config.toml
model = "masked image model"
method = "mae"
encoder_arch = "vit"
encoder_norm = "layernorm"
encoder_head_dim = 32
encoder_fused_qkv = true
decoder_width = 256
lr_schedule = "cosine"
weight_decay = 0.02
Rows from block 0 of the decoder of a small masked image model, named by matrix and row number. Rows with one number belong to one neuron. Each number is 500 + 25 x the weight over its row's rms, rounded and kept within 0 to 999. All counts start at 0. Numbers have three digits each.
After each neuron's rows are labels from the 100 images, of 14976, where the neuron reaches its highest value: "lies over" is the class under the peak. Only what is clearly more common there than usual is listed. The data: rendered made-up planets.
# fc1: MLP up (decoder.0.mlp.fc1.weight, 1024x256), inputs 172-255
# fc2: MLP down (decoder.0.mlp.fc2.weight, 256x1024, transposed), outputs 172-255

fc1.645:523506491558525497528531491499497529493505491439469522500486526531531518487518557524514480534505522483507476501486500483504545544559457434476506506511493509506487476526524458468504489507500526492502524482467463431501500527517512476550524499492468527459
fc2.645:520496507519513516501482463504506443466507529522472480504482478530519544453526509516526499504475504521503496491511473507475555511470496516536503520542446455465487523504565507471504473474472518520508507497480449490522510487482455544547518488469489521477
lies over: moon

fc1.105:445543436498483508465552540478514497508443530498509511503497511485528495474494488488506528511454516497510481458504449511516486451478462600540449510483527479493503517498518493478495484483509465496507539478491499519473457484521542466473489532494494503475
fc2.105:555507501531517471530487525488488491518546491476507524503519499534482499551515468500507534484528497496499469532482520514504481520495477517453515481471475517459469519484469531504539430532489546528494448489533464507506471488436460505509509513455501490516
lies over: planet

fc1.1:485488475516505496513511488514498509462489486507540481484521523483460434445507487536465587533514494512492468539535528498504480472522498488505467532516491499425472524489501502471530497547495502512485501529461511475521513462494492484493484513494491532493
fc2.1:472500584532490489489494524542490530525525512480452479492495451476487501534456507463536494523509514516490542492551495503533461527525485525508495527510525491535482479507489499493465506478517469515477481496527486523517479517503519533533506501501540466444
lies over: planet

fc1.296:501487509536522473489546542480487513516480487512516535508484520557514500477531553518532513485526499505504546494519510489508504490462498466474512462495501502531485505507537486498492475531514512504477512499528441512439517484487483466537559478525483502506
fc2.296:492507497478476504503506470497482473469487517487494499483496490487557503519466534519462436543484462498515488523457514587487489488508532476505490503490481498490500511462478501493455489506486565515500510468470512528509508497515527499533467530442528509473
lies over: moon

fc1.320:494480523509485536545503469486515482476490481470546521463480460488514515487488491498481518495480493505501541510515458491499572480445488494518544470442512529476485506491509476526487454471503511511501540497457460524473534513458532501515504468487483496552
fc2.320:541511538508513469476441507526499490460452497465499498435477520486463481509507534534508505513530503494518514521513484516474514487518528508456468500506491502511479503507455470516498519532473515515548519491497513497502510533501513501509529490505484475503
lies over: ring

fc1.254:505505489483520486544482439470530488492475510478534544496472455515471523500513512508497468564471524474513487517498493495514504511483486490523506484462522483516496513510500500492486468486491476493454495495487464490517526474535525499494502468515488483531
fc2.254:511495551516498480521472527509512517501521535534457497509459530454527459467528495471527516483475496522523491527509484497495528545496517527467532508527522463529510512506511519490535506510535511508547515499498538521482500523538504463504484491490466500470
lies over: planet

fc1.633:507463511490484518484520515486493517558491512535507499526492467550512517514525519483457493519479493484482480523497474535564492501502522466453470485519492533518494506494546484490506492546535475499493503516497495459465506474492521501474472521485549445461
fc2.633:499513489500478489487485481480552470477528522431500536474492485511499480505448473526505563488487501529479501513485493520453503504502474511500493490481512511484527493503517493485480467474526492530549457505528491538540499531532508517547516512521469527532
lies over: planet

fc1.507:504515502472512495522482483498513468506489473497483493494472510536548482490542506508501523459457470503515513493475480468504503533524530495462483504545532522473497515456474484509541495480504514545509504539502471486520481494495493513517498492507526457466
fc2.507:505497492457512522494491502482514504516495477502535463502550497498527469457486455520493488481502482498485469495474539513534512486463526545475534506448533510522535515518546532512508514502488539482535468506481456467531545493500549488510483509568500499487
lies over: moon

fc1.594:483504497467490517510495486501525471468518468509527508457541539515509520520516521487519510503486493492495520533497453488502462488505486510489458514511476514464518504535454545518527512502503522559460506486483512503495475523489477469517486465516532546525
fc2.594:512507482505497504531509441480531546469474488522527481521513508530517520486518483510513525495483522481474532451484447501523507508505522520498470447504425470451527486521486464543503507461508503491489452511497480449442496504477527524508509456462481532482
lies over: moon

fc1.739:516463526531453507484504515500533530483529525477530508493536486466491513530505516490477503493456486536463489553508506521484485491502481493467512529497452472491501493564474463510531499526491488520462517552535464544498517492494515493477519486459499472465
fc2.739:488556475506465490533500498464544442492513457504533514497508517506513537494533485481483449467483483464545526468487506464491482483528526510511491501498494530515516487487520529491469510536510488474492516493486532476497467514489504475480494521529503541530
lies over: planet

fc1.13:453503458517506549516514515493547544517514513503548506507517495473483483538520505528473501507506495478469532554459494506503515510493495459525457458438515466508483429499480492509506508550511480496507478507401528494457458501507542499490523456504463502480
fc2.13:530493515493523479511465506493517457471460505489492488526521510494479517504487513514524498514504502515547490459522482504467481505456479474536545494518480517498474551507497491524510513456457516522529507449514483509506524497515461508488501530497463509507
lies over: ring

fc1.337:493530523544491483508493502507514485513460485476526503480487482514517508506514514519499532479485540528485466475489446481485448467516486534478492482490472520509530555499471478530518526504471481449514542465470501515520486500441466463505508511539470537521
fc2.337:537474458463497489508499525485475500497553479488515503510505521462467468484517483488499523540534478476502502490522528531497453513499474524479536498483534466487490506509521534485532467533539492552497472515499531488471495539497526511502441509470509505503
lies over: planet

fc1.604:502483507495504534515485542479513488516500509483496524514475502472530506485506497462476542514489472491470491448496499496529536478514511460488519463499482495500513481507500448542511486481454525478502518530508532537475523484538513522470523460471468475569
fc2.604:526530498491530483485511525521495465523453494486460516477513508520489500504488476554492473499561531518519449533503490471491515488519500515505476496498483486506492550498514498501486512496534505509519535530481468499493476510465500525538513519551500504454
lies over: ring

fc1.531:471466521499489509511510505508477499486475483514508489485504511533513482531535535507502500510484462518491525461543508512516499527505466467504573500539464534487445534524503473466495486513483522504468531456509507452457472538477482457562501469485470587481
fc2.531:496480528473497533508483488472482469498450506508531479463469491534533475517478515504492538490528503501497481493490491514542532465479515497528510489499454541456522510539532471512504501490505508513526502479451499513522484510468520502501502466463497564497
lies over: moon

fc1.546:488480462510510543510461505519527492479492520537510490525521514475441474492513534480527468523524478501503520499500515450462506477543485466523528505523445533503534496476445469515493474427468529525472474484500483494517462485469491499482475500509478515482
fc2.546:491481510464510465482496497482488520490525496445491489534524506478495475452459440520474546503461497501481528531538459521503525468519458541470447469492523465522505483529542479492516467527499463494496502459518554481496515525523485524476497473507480506496
lies over: ring

fc1.446:493485497522530526531486529464538480487497451459511514496539516527494515464508492509455504491480517480501486495524507459486520483524532517510502510469474521508539492477497528488544461526530545433494546472496495501486535515432483503510490503518495467514
fc2.446:531517490524488513512520551522507470467459494514485464538468497459509471515466511504509492447512484509495505544474508541479503471472530467460502477522469491504476550507475465540546489419496454493462491498522528522513501460484509561515512520536513506483
lies over: planet

fc1.379:502465474494497509525508495495518487482455543516448523511504531507505486527499501494554524469465517467509522486497463506489567526524489499512531497467482481483507486489475455531520482447459526468508455478458489498472498547475512534519501437488477483481
fc2.379:536534531464480529470502484451517470516487471445495515462492497486503470515507515512471493483486513530509529497511499517506504505552547510537500544469530480508487503438499487528504464466483533523455524488485538491473522493494536505514529490510491484509
lies over: ring

fc1.299:485530513519502487544493476506497464516507525510470502533494510521475524483467486483520489540517512480462473478489474512522522497576489457552460502507518478511466482544501527491499475499523485482537489502489464499454494446462545500446483499515518517521
fc2.299:519511464469498500500495528518560479481499444506493486485500474481508443510522494506544483490497492541525534525507519485470478503471512518536520514489454510505492506438497469488468559475485464485522493478512494485534509516491477463501480500497524517518
lies over: planet

fc1.179:486476473504480560510513506481463495472481529518482510522526496509478521501512512459516548498507491478504489496497512499499509504515486482484501521513513537522531499475538548474528499530482501460486512489536511471485507447502477493517549513473456538489
fc2.179:535503529495511420485499494485510472536529491494531487495490511487492515548528515537498469471508489490490528477499491517529472495494494512545532466523519486478446525510471501506466483534509554556539484543499490518542471510504523474491464497540502523467
lies over: moon

fc1.590:507504535495509501498515473506500501521526526558468498560447520528511515485496553563527528480556502478493501498519505472528436518528504514469462534527487510536505502493496501522506434447491494516482505524509504503498498502454544467477526502508494495469
fc2.590:500463497452471526512502499509506499521498490511505504462469501470518457517490477528479510565518480539490492528505440440473483528487511487467451505468475471476495514493483464505485525487538503440521469502500507514478476509456502500457498557542517465526
lies over: moon

fc1.442:527509512545494521481498500534529512495529508463499502550522498503517502495528463499534481456516529474517497544485453513490486507492498546540443492507499528465510457463468514512469494485511505537488501443480517471507515543511502491494443485489542517441
fc2.442:490474561519481495536530519497480492524488429510512514480455499479529483546476487545508546471501516507530516517499522487549515468573498535474492520488512477494493508544505503531543499484489487473505485472531471471496481502460504504505552527487512494527
lies over: planet

fc1.671:501506508521517479454490530476497527531480514502480536488507497474546531484508531516485480495501530501535486496517518526483507515525496513545468517486495505445525478487460474508526505487522455472521502499458553478510494452473511512509506538491519474492
fc2.671:495529445518501501548509470488480483493539491477504526506509461517511539561479452495560519494504500446505475545479486492511514531487554498495491477542521471501473486554505480525482519488508517509490474511524529480464538547498495524494479465469520504461
lies over: planet

fc1.501:529476495495489446474504505478498485506545508534526464500479472499536525485501569504552517510481499496510508480523497501454533488508482480536494514528475484503515493516494482541558498475526507504504490514515505470487444454491487454526496515508468502514
fc2.501:484478472519514524496513504480478491468526497478503557502486528516484492514487458516505498542513503490536506507492438488505531477498513459462482486456502539523492487463524529503456511527491494495527514484468485539522554523509505519490507462513488494493
lies over: planet

fc1.614:552488542513512510485503457500465508484530489462469507487495456508494494476511532576538499528526588513495537508501482460502507556479524491518523456480487515546492506492546526516505455414476524505478513451467539498497509519550476506482512434487503499535
fc2.614:476521458481484496480528531490529477507494483498502499494504480496487488496464463474527506557504478541523530482496506510528472490536477525508492534516505515512513493538481521479472505553514505485501508529542534513496478537490480458534544551520509533509
lies over: moon

fc1.392:464528478475503498517465504528519477510497476513484470495484469478489490521451509475479473523512513491469566507478468519534453466504540444527493501507498538524522539470493498488530516477512522539489489507498494542508520514525466505524477452435529498528
fc2.392:493491473501446486501478477521512461490490437525500494504484520519458563444503510496529488495510497517519552451496514502471491477518532496498458508473501510501498514533475513502467487508550469511518491533481543473516478462513492515478491509450472506485
lies over: planet

fc1.720:524523439504521506491538511508526506490529510486491511475503496509475517501478476501488473503510510527485513530491528483508502525482524563507495496517487521481469499499465467503545520477515466483495502472502510518514492558494479504508506497527467547460
fc2.720:495508543514489462493482489516476494521480543512535508483533499477505513500547530515502547516499485454530454465512467518516486475506491482492511509501542441442514476506540518536516506544501493518513479497510519516519481468492499475492492507511490459476
lies over: planet

fc1.407:504490505525516468513469473505526471540551498505484523533507487488480496472464484495492448512509495486495505476512494516539512504477488503514506475532523496540494500505445495471508495490455514491495518482467504473479524512473488482479484473442489496521
fc2.407:544493459493503535490474496484456490489517524543455471470484510498478504505518518480546505495510490486515487487514478467516471493492472461528488487498467478479550501555487510502503477508448475461500478472445487561509483516495492482458517497488464488541
lies over: moon

fc1.585:521492443512518499454497482519523492481502502522520521463535524477490485466511512511479499507487493514468456536511486495499488473492517507505488507483515495495483447473451496491483476473451521547510506490527493522498473504475512496500531450482522548487
fc2.585:503513514480499510522522531479501522486521491477479499534542461520513498500497526484527539518502441513552540529467495507512496522471528534497491504500496525512506449493528491493523503508507512511486496459463507506515542479482495478501497518535458488519
lies over: planet

fc1.730:497510496474485497517505522444500528507483545503502481529467506534503507467512505490496475468496515528493500509520501484533533526523486559450469483509510529478474481460491496506514502493497517564504510545472475523506486520451519486528509473518533473507
fc2.730:531474533485519500510519490497503520534528495498501470486487492513524478513494487501464518515487497498494511491449513508473454491467473488439540492539510554498501539494548455513462490480483459480484495537509479476445506486499485538510479519545486514504
lies over: planet

fc1.68:513484485505493481504524508502507559504538504466508524545491504511509491514492493529528491507503497512493492506518487481446487500483464505532476496492512537524478474491501463473489492505453473522491478473495524494457470519487523485492536505477516500524
fc2.68:480564535508529483523499500529491486493486505557539440483557497472445520513493524511501522483497512502526531504535499496500527511527537491515538531523506468481508500520503543514491518512508508536502499521510483516551518523497500483470519497511491502459
lies over: ring

fc1.65:528505427539513479486520514493502486516492512499457492459534528557529530561524521499526474492466499456471492500513460488490487505501535511489499467524456505518516472467492479498473519503519499488484484505465535496453517479500502507476515521541512479493
fc2.65:518533493499523530479530482496475467501521459505490522527458472466459509485495446499514494528496500518513510488516489511508530505478477487471468545482486565510493471455532513501522510518440548476513543481445476503536441515502501475511506498503507516481
lies over: planet

fc1.127:542541516488536516495487484513518519497457553572492503539480492483505513537508517509485519475488487487475500477483497487526483508485466537504486526505518496484488509512495505517502495490472485465501503443507441499503522499504495499517505457517519518461
fc2.127:531494518513462507505507497471485518532482488529501516477507483511439522521539468477541508548513489510480476471449499523525490509523496474483529498453470529507493496521560484470515524536496517466502471518454491504458505493460449492489546533478442459511
lies over: moon

fc1.754:508453461471474483502490491484505498489553508476480545520479485573486500488530519468537536514442479481520547523514505508492526539499469436491496433467490501460510491489483508510479478481511495526543480521466482520491519519499492527542510478505481523455
fc2.754:508500547533537488479476485507485524570522486507516503534531498507511466512492528496511524472532497527524478531501522501505523498508542544506500537468512514521462541491523494492492471518473560448475513479505452508492484484495541504482491510508517431509
lies over: ring

fc1.96:499511500489513532509455478517508488482546497508463514483509536514551528493495503521532494479520503516489505488483478492498515499512495452458475514549499484493450487550444464530516499498457512507475498504497489444532484478573488495506511472481486503483
fc2.96:529514523515501517479461501489516488535475435477509499517552491503524501529509479519506503516519516538554478480507470446508553499525494484523481500485466469474489544474516482513514550475468525496505516491482493511491504525502514520528487450484468520460
lies over: moon

fc1.21:475516514504486539522496497520507510550506495459546453544519523513540519492488523502499496484484546487492489477573485513527446483464482525522531514461499497508482511523550469510500514489512535494493496480500509477526504500458480461492495481518493488507
fc2.21:500488501532458494529482513491567472493534500486498526505523502443521521485478541497500506492481528468441506473509552477540516531472522474504482520429499445544505520475489460486492515509531480552509459477536455464513491493469515511511476511484495469478
lies over: planet

fc1.79:495478514502483512493518469523504492485460486524534461519500516509473516484510525545529490515511470491528541485504502489470508513550506509525497502482492489538475480447451502517502470416495531488506456469509517510480505485441512492544546477501484476499
fc2.79:492465512504466527508482490495530556486509495477501522510508520495525467523522511471500526511444495488483545483505467515518473483503493519504474498490491508440502485530507480521465538512466487480497537549506508511480518512508480485481476514511537484549
lies over: ring

fc1.202:469509467520494548507511511475474526497458510494506489454497480507526524509489502479503507468515499485504497493465474452509500552533495516499526493463491497486543529498491459499519503466539484534490492528467480518497551537473508499520513464479507483533
fc2.202:513473457531453485498502496498575462533532472496502551536472486546526498475520476486472463494474529509512512503526559505490495499509466506475548464557530480492515481512508476489470531519503474513516437502490512485466494474481527522430518529496464523513
lies over: planet

fc1.240:495511501489452476465468503513490503514513489501507528453517527478533503486539499501494460471477490462517496516500491494507473493503493530504515489524474512532512527481485493487492470544485514514531513463496528468480530456477465469482423494482547515521
fc2.240:472507469515550555489516494476499477517521532503503501520493510498497545519471510462491544512484519470469527494487473532509486495516491475492477545523465539517499468497489544528484521463512492514535530518510499511483502496480491518481537504520475505445
lies over: planet

fc1.467:477535454472474494487451480493534512513502534470470528500503484472518501525511512471462495480525501517529480517527503536554464490486523495472480455534493509490505476495465451521510479552505495481439506448471526465461452530497510481476456505506470470504
fc2.467:483517507514505485539549520514489511478472494493506526494493489484496509514477489538528509544508490506482511473449517487511538501505502492506499513479523473518481516504556517457487528489523507540557554535509501477529521457534506525526485510538478544529
lies over: ring

fc1.561:485459490500458473491497444564464528507517494550502468440486485474509554512518533454488482466460480490509503520496527476512507518510495518467489501505475467481486501487494509497485495542501541500481519494560443531462497464496494489529491520463526476480
fc2.561:473516485460528497472554537547513496517475501506525522519488483535487511506464468468536456510491471509497489502519491497494491496486433495458530486508555528491509473514529549509481491471524512508512490532494596521498519554470463462530516494540531486517
lies over: planet

fc1.187:529512507488541514476502500503500491481531481512499467467495520518463529494503509478549473477513540444521495442513550507489460508550512487474520523471505492538463515535489545501498488513460509494494527500507493495528545447446480486506494487545550534497
fc2.187:482488523509480461513460487480482485544509516501479518492509494510466487529542543509453496490481467495503501527503459449504529464471498506487517499544573488472505438470499491504481533547516521463481497507508513487523504530543502536494474485487479469443
lies over: planet

fc1.428:496468473506518478487515519517500474499488487494520438486545520512480482475534491489497484500433431428466483471510463519529534501553533540509504507470480512523503488511506512524484479502500498537557514506439515496462487505471497450477507530505491490554
fc2.428:495481483511486542466513509495475512503463472513510525497483505487487500504479477488472468491555497527533458534573495502460525499490478491510529504518496493506489471470467532447521486484515429508444502489490516494526474491507494540505498532547494478481
lies over: planet

fc1.473:492553512522498499496492517493493523536470487479505486531506497509478505515527524549476529517494472483470476513494488565488488520532509479476478462491524485482467478495495506512497510525510496490514513526453534481442491414498513466532511483529498511450
fc2.473:453500473470523503440559506546510480456571519485490475512493480487520485500494485469504504517522511520526517513547503481473483474488500452517547543495519548515521517488526451468514504477501505480532476506494470514476487514516501547478504511426501524515
lies over: planet

fc1.102:511519523519539488504501519489468531524518527513469487500520473521503452464450512532471504495507481535459505488485444522481510467533499479480553496502522522496522492539458498485487517466506505513512514469508497516447478503520503510515513468491460499534
fc2.102:467519464513459516474507494514487470512476497497526500494509606509477542497535447445456510476517556477573521475504559484517486522489527508504486468483502507496506492485537513483475505520481512495488493489472508507501492508492507490479480496492540550484
lies over: planet

fc1.252:502485516505509554448489481480541551535530497522496539474502501492497491490515502482490485536493482492507469567452452503524493448466512513479527520508545516479544479532510499494445472488490471533483537550506503540552503479501433503507480473522483467512
fc2.252:496471500498475519469490486513465466514499514490506501458478516556516539508503511534519484493522505465460508445496490509459487449485528474532468523487490494461497509452473521519513522479488509512488482491506491493472498516472521496440489515477510512456
lies over: planet

fc1.41:473528490499522538513497492513482486526515544435532471527546508478529504538491493497505505486472528483500507510530492505516506490526498506496544486481504475456531498484496514508498517441491528493509492430552480504490517531520551466536483523470520452470
fc2.41:500513469501487549546520486487507455498522530452516518558525508506502507524483506502459499500499501502532458508469528487499538514505517501546508519457531488523469523511501516493500502432492452492489471504528515520485514510517530500554518532497525504495
lies over: planet

fc1.115:497468497493514522516507501546516502531476498505500451522483534574523519501494498497472502522515473497515469486529533487549507484537488496509488507528479495494473501536523508473472548504531524494521474473516448501490483486463488494474542493569500525504
fc2.115:492510482498499476488537492463511519493507560524499502488521500437504500471454457515484480499471516519453483516487477512471531483487520467511475475507520493537458467499515486489556473509454440519487509553522534466457527517510499494529469517504512496493
lies over: planet

fc1.572:476504500501496509525465503469500471430483522536502512499517553477476555550518540493523483507512480539462493490531467488489506514510502486451541517461529460468498504522512435519512479467533518539486465511492459472538502512483508477495510516524504532481
fc2.572:508493502526523549452463493504518506473480474487532521507547526495521508508535467522456529515449517477514538487518504495516474517496545512513499455465462510507501475508527520466502468543533474523504493497502485499495540458515517503466489476451485501514
lies over: ring

fc1.275:498504484489511496491516489517503534535510497522517515454459457529503505481492522486518530487515518485498475497502490522493507523458446452562535505464468541480469509508531512514469501450495452526525506490511488486489531499515469510481503506511472535514
fc2.275:492531515542475528490530472479514514514486505490485505534498508456477501479491508497466489524505518492478514517503482499505498501477520510525498544547541480550493480529505484499488529515496507513496534494464523516452473473480517519482532478423484461487
lies over: planet

fc1.543:475501492520486502470549478490527499524516485522537504459525511518474491519520531512528496504467512500515502555438488506518485502517472518484510525502511510517472434507519535527466525523504508537519522549537475459453485445503468472522501558484498542465
fc2.543:506531480490497482497494473470458502458479476484484502533503510456479516525485515486480465524549432514502494502532482491480508498473505497510463481517512537497508515474514520492488520535511498469493495485476490536570520552497505508483483490512547482525
lies over: planet

fc1.63:559482480505469474496526452491444536522469499525528488467506503482509506502478501526511515510490532501516460511495472482486489477515457470482451478546503511506440478498476501481473465523503546483470501508466522496489499499488483473525484494504483518518
fc2.63:471489467523472491535496481512545453503507472489459510465494501485465462516501517481472490497455469481489463485486540493505545479530508495404499520502486477500518492488503469432512499534495505535510485478504496523480536473530479508472505529496470487492
lies over: planet

fc1.679:545458527483525482528473516508433467489467477521510454487504482527546458501494484492517484524482490498481513485488503513489472527547524467473548469536462498474501498508506482517493447512490517520488507513497495505534502498469475487480502556479519494443
fc2.679:514485453477440484468534480459529468508554551446489573484489513517489529461503472518483523498509507503478515521490471532508509505462489495500429509503573509528505480524513513501489530507540479508503525525503535450500525539510504553539504480556472506551
lies over: planet